config = dict(
    arch='rcan',
    model='image super-resolution model',
    dataset='rosettes with rotational symmetry',
    train_examples=97500,
    image_size=32,
    crop_scale_min=1,
    horizontal_flip=True,
    task='super_resolution',
    loss='l1',
    scale=2,
    norm='none',
    activation='silu',
    channel_attention='se',
    depths=[14],
    kernel_size=3,
    stem='single',
    dropout=0.05,
    widths=[80],
    residual_scale=0.3,
    init='trunc_normal_002',
    residual_init='zero_last',
    optimizer='normuon',
    muon_scale='original',
    lr=0.025,
    momentum=0.9,
    nesterov=False,
    orthogonalizer='newton_schulz_5',
    adamw_lr_other_params=0.0024,
    grad_clip=5.0,
    steps=13100,
    batch_size=128,
    epochs=17.2,
    lr_schedule='cosine',
    final_lr_fraction=0.1,
    warmup_steps=650,
    weight_decay=0.009,
    adamw_weight_decay_other_params=0,
)
Rows from block 6, named by matrix and row number. Rows with one number belong to one channel. Each number is 200 + 20 x the weight over its row's rms, rounded and kept within 0 to 999. All counts start at 0. After the name is the row's rms in percent of the matrix's.
# convs0: first 3x3 conv (model.blocks.6.convs.0.weight, 80x80x3x3), inputs 48-59, a 3x3 kernel for each
# convs1: second 3x3 conv (model.blocks.6.convs.1.weight, 80x80x3x3, transposed), outputs 48-59, a 3x3 kernel for each
convs0.28,115,195,182,195,206,206,218,197,198,195,155,166,175,170,178,176,196,193,175,162,174,180,185,171,192,225,203,192,183,211,172,205,196,171,193,185,196,194,200,202,206,204,199,203,200,198,201,196,186,232,206,193,164,166,171,224,223,180,210,165,199,184,201,203,176,210,205,183,184,183,188,191,192,208,204,186,178,203,212,197,204,186,201,216,192,205,231,202,211,199,183,214,234,213,190,209,211,189,231,207,210,198,203,196,196,180,212,206,212
convs0.29,100,183,176,162,191,188,179,207,227,195,205,208,176,199,220,203,189,204,199,216,217,202,215,172,174,216,168,172,207,200,198,205,213,224,184,199,211,182,189,187,218,236,216,205,223,219,201,175,219,214,179,182,211,194,188,222,186,202,166,171,188,226,222,176,219,195,194,186,169,197,182,184,199,201,207,188,182,188,194,192,180,211,211,224,219,210,229,209,213,222,212,212,190,224,192,214,265,167,199,194,197,187,202,218,210,206,203,214,206
convs0.30,143,215,195,169,218,180,188,171,190,233,214,195,204,192,190,196,202,221,218,215,227,204,218,198,195,193,234,206,197,195,205,189,193,208,202,197,196,192,235,188,193,213,199,203,181,226,246,199,157,233,218,150,138,174,241,213,192,214,197,186,221,194,211,179,243,205,162,228,205,197,150,195,239,213,196,190,197,195,216,234,198,212,211,200,176,192,190,190,199,209,217,176,225,200,210,220,188,212,154,194,164,158,250,190,193,183,229,236,149
convs0.31,125,213,226,216,227,211,179,199,194,188,182,194,187,205,192,210,172,173,199,231,204,218,225,195,174,187,153,192,194,202,192,183,205,208,197,227,205,202,191,209,204,191,198,213,184,181,162,212,213,204,210,171,226,193,173,211,191,217,187,200,217,219,197,195,181,178,193,221,189,178,200,218,204,202,200,195,191,169,160,192,200,199,201,195,198,204,189,182,209,188,188,129,178,227,152,204,240,224,241,150,209,191,165,199,200,186,193,223,214
convs0.32,096,213,195,194,204,213,219,207,209,207,183,189,196,197,197,200,210,209,219,211,208,211,252,233,222,224,219,220,150,153,184,151,141,166,216,192,177,219,243,229,221,247,203,198,231,182,207,215,199,223,216,226,182,194,235,100,135,202,177,184,197,199,208,200,190,185,180,173,182,179,180,176,183,206,217,196,199,192,174,192,208,231,225,208,202,216,210,214,200,197,221,168,161,175,175,195,212,206,224,218,216,222,196,202,208,204,205,222,193
convs0.33,091,192,197,207,198,191,179,196,191,199,205,186,204,200,167,164,204,179,170,226,192,213,243,185,213,245,206,205,192,196,179,184,207,182,204,216,176,181,202,218,210,230,228,188,204,197,200,153,188,243,182,197,243,205,187,206,172,234,223,163,211,249,216,202,218,205,190,209,186,177,217,198,191,216,202,207,210,220,174,226,199,152,215,189,192,222,186,212,205,172,198,223,204,216,197,190,212,182,167,193,206,194,171,206,222,182,180,215,205
convs0.34,095,216,184,185,198,174,185,204,194,209,216,220,215,166,185,195,161,204,208,204,162,141,203,171,145,198,195,152,211,220,226,220,209,206,194,205,209,185,204,199,182,206,223,165,160,179,185,205,185,195,183,155,186,159,151,179,168,188,190,167,193,187,202,201,201,196,199,209,178,178,193,189,182,213,229,176,211,189,150,223,184,178,206,207,197,218,198,203,223,206,202,204,216,223,225,239,218,203,201,210,198,196,191,208,222,182,197,214,186
convs0.35,103,227,204,185,199,193,209,198,207,231,209,206,206,223,210,213,226,208,204,221,186,189,179,170,150,189,196,154,193,219,208,206,205,198,191,216,220,200,198,240,201,196,238,225,205,216,214,228,193,248,207,168,244,191,187,256,161,153,155,127,157,185,225,186,205,195,212,228,179,207,220,182,243,206,217,183,183,203,163,191,177,236,208,187,187,194,208,204,198,221,191,216,207,221,242,178,234,197,157,211,185,212,212,204,215,216,206,221,226
convs0.36,108,200,208,218,201,203,195,202,193,172,211,202,200,204,197,223,202,183,193,189,191,166,195,208,204,219,205,202,184,188,225,199,218,189,207,186,162,207,182,214,171,170,199,201,234,206,128,159,186,206,195,213,247,221,181,174,236,250,205,215,167,205,169,169,190,176,192,176,190,202,229,213,186,211,212,210,210,178,183,207,176,193,187,191,217,200,196,209,195,188,181,211,196,199,205,213,181,181,205,213,203,195,177,228,198,217,236,170,219
convs0.37,069,220,231,218,178,199,206,189,194,217,180,179,164,178,198,190,180,191,197,223,205,171,231,198,224,217,215,227,203,191,190,209,197,201,183,189,206,153,253,240,178,248,217,201,268,205,167,195,207,169,187,210,176,195,180,208,200,237,203,183,224,181,199,208,193,225,222,183,230,228,184,214,226,204,249,170,205,187,199,226,161,184,182,191,184,199,216,200,176,191,207,174,181,192,178,212,190,162,192,189,180,185,211,175,196,189,213,214,202
convs0.38,083,184,178,183,180,173,171,194,199,178,201,196,220,190,197,192,203,200,196,199,172,173,209,177,174,234,197,198,198,210,195,191,210,199,192,225,222,235,213,212,205,190,181,184,188,173,189,208,205,221,208,196,213,201,230,191,199,161,221,272,226,195,174,148,215,185,203,217,184,212,211,225,215,181,251,167,171,231,190,180,215,205,219,210,210,214,210,206,203,191,198,187,219,155,200,259,204,150,211,170,182,217,193,186,218,204,190,210,206
convs0.39,087,218,224,188,211,210,199,196,183,201,208,202,187,184,187,213,210,220,205,203,186,180,164,200,204,178,187,228,181,175,198,204,207,192,187,228,195,215,199,199,222,208,205,203,209,196,169,227,172,141,209,193,180,124,181,207,200,189,200,214,208,161,170,203,167,220,200,173,206,216,204,185,180,213,199,219,200,208,231,207,220,198,181,195,179,185,191,180,181,183,183,210,220,195,207,191,181,189,209,202,201,180,203,196,213,206,187,206,208
convs0.40,103,201,204,198,207,217,212,226,216,188,199,195,188,209,197,200,203,198,193,205,194,211,198,157,166,213,181,195,206,226,221,224,217,196,212,214,203,213,218,223,216,226,225,195,206,212,204,192,172,207,152,142,204,174,187,206,187,218,218,209,208,219,211,208,200,179,193,207,171,213,193,178,211,176,180,195,181,176,167,204,186,180,177,188,229,182,210,247,176,184,210,176,183,170,192,217,214,204,210,186,184,178,182,204,209,226,185,191,223
convs0.41,106,199,195,212,166,190,194,156,201,190,214,212,209,218,221,215,217,214,211,211,226,215,212,162,199,211,160,183,183,189,199,154,166,163,206,217,191,212,231,219,210,243,232,186,222,215,182,181,192,193,162,182,196,174,196,195,171,179,180,138,154,219,189,190,214,181,207,192,170,214,195,187,216,183,200,215,183,194,178,181,182,189,205,197,197,228,210,202,240,231,210,192,190,204,186,228,236,193,222,215,202,176,185,204,192,208,182,199,223
convs1.28,092,183,181,204,197,203,229,184,180,208,158,176,208,221,220,242,191,199,195,188,180,173,172,188,216,181,185,207,194,180,192,191,151,178,222,216,236,213,189,220,206,181,217,215,191,215,187,174,157,183,190,196,179,159,171,193,180,208,171,183,171,190,161,201,184,182,209,226,192,228,198,212,232,212,213,204,215,211,209,239,208,222,188,192,187,211,182,208,189,166,194,157,165,214,195,181,191,205,184,188,194,190,199,160,163,231,202,220,182
convs1.29,096,169,177,199,195,194,178,188,191,194,192,204,222,219,173,201,231,225,189,215,179,159,185,180,195,159,166,214,198,235,210,171,219,184,193,180,191,201,178,192,215,199,162,245,224,169,193,176,169,195,179,192,191,213,181,207,242,230,193,212,221,180,187,203,177,185,218,174,170,226,185,213,203,195,205,195,247,221,189,229,191,200,204,199,205,201,197,196,185,188,204,180,207,202,202,186,176,193,183,189,183,164,178,209,161,191,219,209,220
convs1.30,123,198,206,215,215,212,203,211,186,203,198,175,217,197,212,203,190,191,175,193,194,194,203,196,204,195,191,222,202,190,192,192,204,207,211,198,211,184,199,195,199,203,194,196,202,184,196,187,205,202,184,195,197,195,199,199,212,200,203,199,206,192,191,195,186,180,203,202,188,199,199,199,182,213,206,205,194,192,201,200,212,201,206,174,188,211,208,199,204,209,204,203,203,199,203,202,194,202,190,205,201,205,201,192,196,207,189,180,215
convs1.31,106,194,197,205,191,202,186,205,186,188,185,228,191,209,207,229,195,212,212,205,163,196,212,209,189,189,175,214,183,159,181,154,179,163,164,194,169,203,204,209,213,209,212,201,204,204,187,184,174,159,175,197,166,170,176,195,177,171,191,205,174,170,212,183,183,204,206,213,206,229,201,210,213,209,208,220,213,180,207,216,201,205,203,204,207,208,196,199,205,215,212,185,186,188,174,185,223,178,212,218,193,209,225,180,208,176,202,192,183
convs1.32,097,180,194,200,194,189,187,195,184,198,190,191,211,208,197,197,197,175,189,221,198,202,165,150,190,196,181,191,192,198,200,206,228,221,207,206,201,215,213,182,195,183,174,179,181,207,202,196,222,186,202,188,191,200,195,224,157,211,218,166,203,213,196,198,154,211,212,197,207,176,207,181,129,218,190,195,221,228,190,180,198,213,197,203,190,202,213,203,183,195,196,163,156,203,179,217,237,221,264,207,227,205,168,201,183,164,187,160,177
convs1.33,092,207,235,198,220,214,209,215,208,209,211,238,200,205,224,216,217,199,192,186,171,199,184,176,175,199,194,182,213,222,203,183,208,186,205,202,201,163,201,175,157,217,172,170,200,191,217,189,198,215,161,177,221,216,206,185,207,196,176,179,192,182,198,209,222,184,201,206,189,215,190,174,201,224,214,183,212,228,170,210,220,186,180,202,217,195,167,198,231,189,196,191,198,217,173,176,202,171,182,192,218,204,197,199,155,185,210,188,193
convs1.34,102,192,216,186,181,183,186,201,200,221,198,184,224,173,155,203,229,170,197,233,214,219,270,229,186,252,209,173,196,185,213,209,205,230,207,209,194,227,215,232,179,170,179,188,186,188,212,212,235,201,213,237,211,202,223,194,197,169,206,212,202,211,237,200,199,241,195,200,181,200,217,193,167,202,220,202,282,229,198,221,210,185,188,216,195,192,206,187,196,183,184,203,227,218,168,142,199,211,161,195,208,185,218,193,184,205,193,182,201
convs1.35,101,177,225,209,208,199,175,181,170,171,190,209,166,203,231,203,228,216,182,140,152,174,139,175,203,150,190,165,187,200,204,189,187,226,215,210,204,207,218,217,213,220,191,213,218,206,211,185,162,197,177,177,202,182,205,234,188,214,171,161,226,211,212,212,209,184,229,204,196,203,204,192,205,191,189,186,242,204,180,199,167,203,177,191,208,212,188,212,189,179,189,209,216,195,231,207,180,205,228,167,215,216,197,255,195,203,233,197,236
convs1.36,082,253,220,208,213,197,219,226,220,199,175,228,230,218,227,210,208,197,195,187,179,175,190,194,195,175,186,139,200,197,191,193,168,210,193,185,203,202,210,246,180,191,211,214,202,200,180,189,166,189,213,174,222,217,216,187,173,192,186,212,241,194,186,167,205,219,243,230,225,243,235,207,217,210,199,201,186,210,215,188,203,205,177,186,184,188,202,196,172,185,196,210,179,254,207,195,198,207,196,191,216,198,179,219,190,159,195,196,203
convs1.37,100,217,215,205,212,207,203,210,201,199,219,221,232,222,221,235,221,226,230,224,214,215,231,228,228,233,221,235,191,193,189,193,193,184,198,194,198,210,209,210,200,191,194,205,196,202,245,234,224,247,237,220,255,246,228,162,160,163,172,169,173,173,169,173,214,199,202,227,215,220,212,217,227,214,235,222,205,230,221,212,224,221,185,212,190,220,244,226,179,202,191,217,214,215,218,205,203,213,197,204,201,209,193,202,194,189,205,202,197
convs1.38,101,189,199,201,201,242,252,209,202,205,190,166,187,219,199,199,188,218,214,192,217,196,206,191,187,228,216,187,189,205,211,200,196,197,190,179,204,226,204,206,160,184,228,188,183,191,201,177,202,216,191,192,204,175,179,225,228,229,236,213,184,212,202,209,207,213,196,175,206,206,178,208,206,165,173,191,186,164,209,216,180,200,230,208,197,198,211,229,186,190,198,233,207,237,179,171,200,231,189,218,211,197,199,197,163,209,247,189,208
convs1.39,099,195,185,212,226,184,173,228,210,196,197,179,177,184,219,187,178,156,169,217,255,212,227,221,211,203,231,217,201,230,196,184,168,161,212,208,205,201,208,222,192,177,209,192,174,204,226,247,195,236,208,217,228,209,225,224,222,216,177,235,232,192,195,229,213,200,203,193,183,225,210,202,222,194,184,200,160,201,223,192,209,213,194,212,197,208,217,236,218,222,201,193,173,215,196,178,183,185,198,200,182,156,204,161,178,200,211,208,216
convs1.40,098,195,186,183,225,179,191,221,210,223,213,212,210,201,179,217,182,169,195,195,213,196,214,241,195,171,219,189,200,208,168,199,189,193,197,189,200,196,178,190,201,152,180,218,180,184,210,214,213,242,231,205,220,216,205,202,203,183,216,206,184,193,211,215,186,198,201,197,205,222,202,158,210,190,187,182,176,166,200,212,191,208,193,210,196,187,204,200,188,200,202,173,166,204,232,135,196,241,194,256,190,194,206,148,209,225,202,248,199
convs1.41,103,205,217,258,189,230,215,191,206,174,172,163,186,180,168,202,198,185,180,222,208,171,194,219,184,175,195,192,199,206,175,258,229,219,207,211,197,183,180,249,181,157,235,210,160,177,201,208,194,206,211,197,217,221,220,196,207,162,221,211,193,156,183,219,224,229,247,206,201,246,176,163,198,183,175,176,193,191,194,200,183,193,205,197,196,201,190,196,182,189,196,191,191,199,202,185,192,205,213,200,173,183,247,182,223,209,203,232,208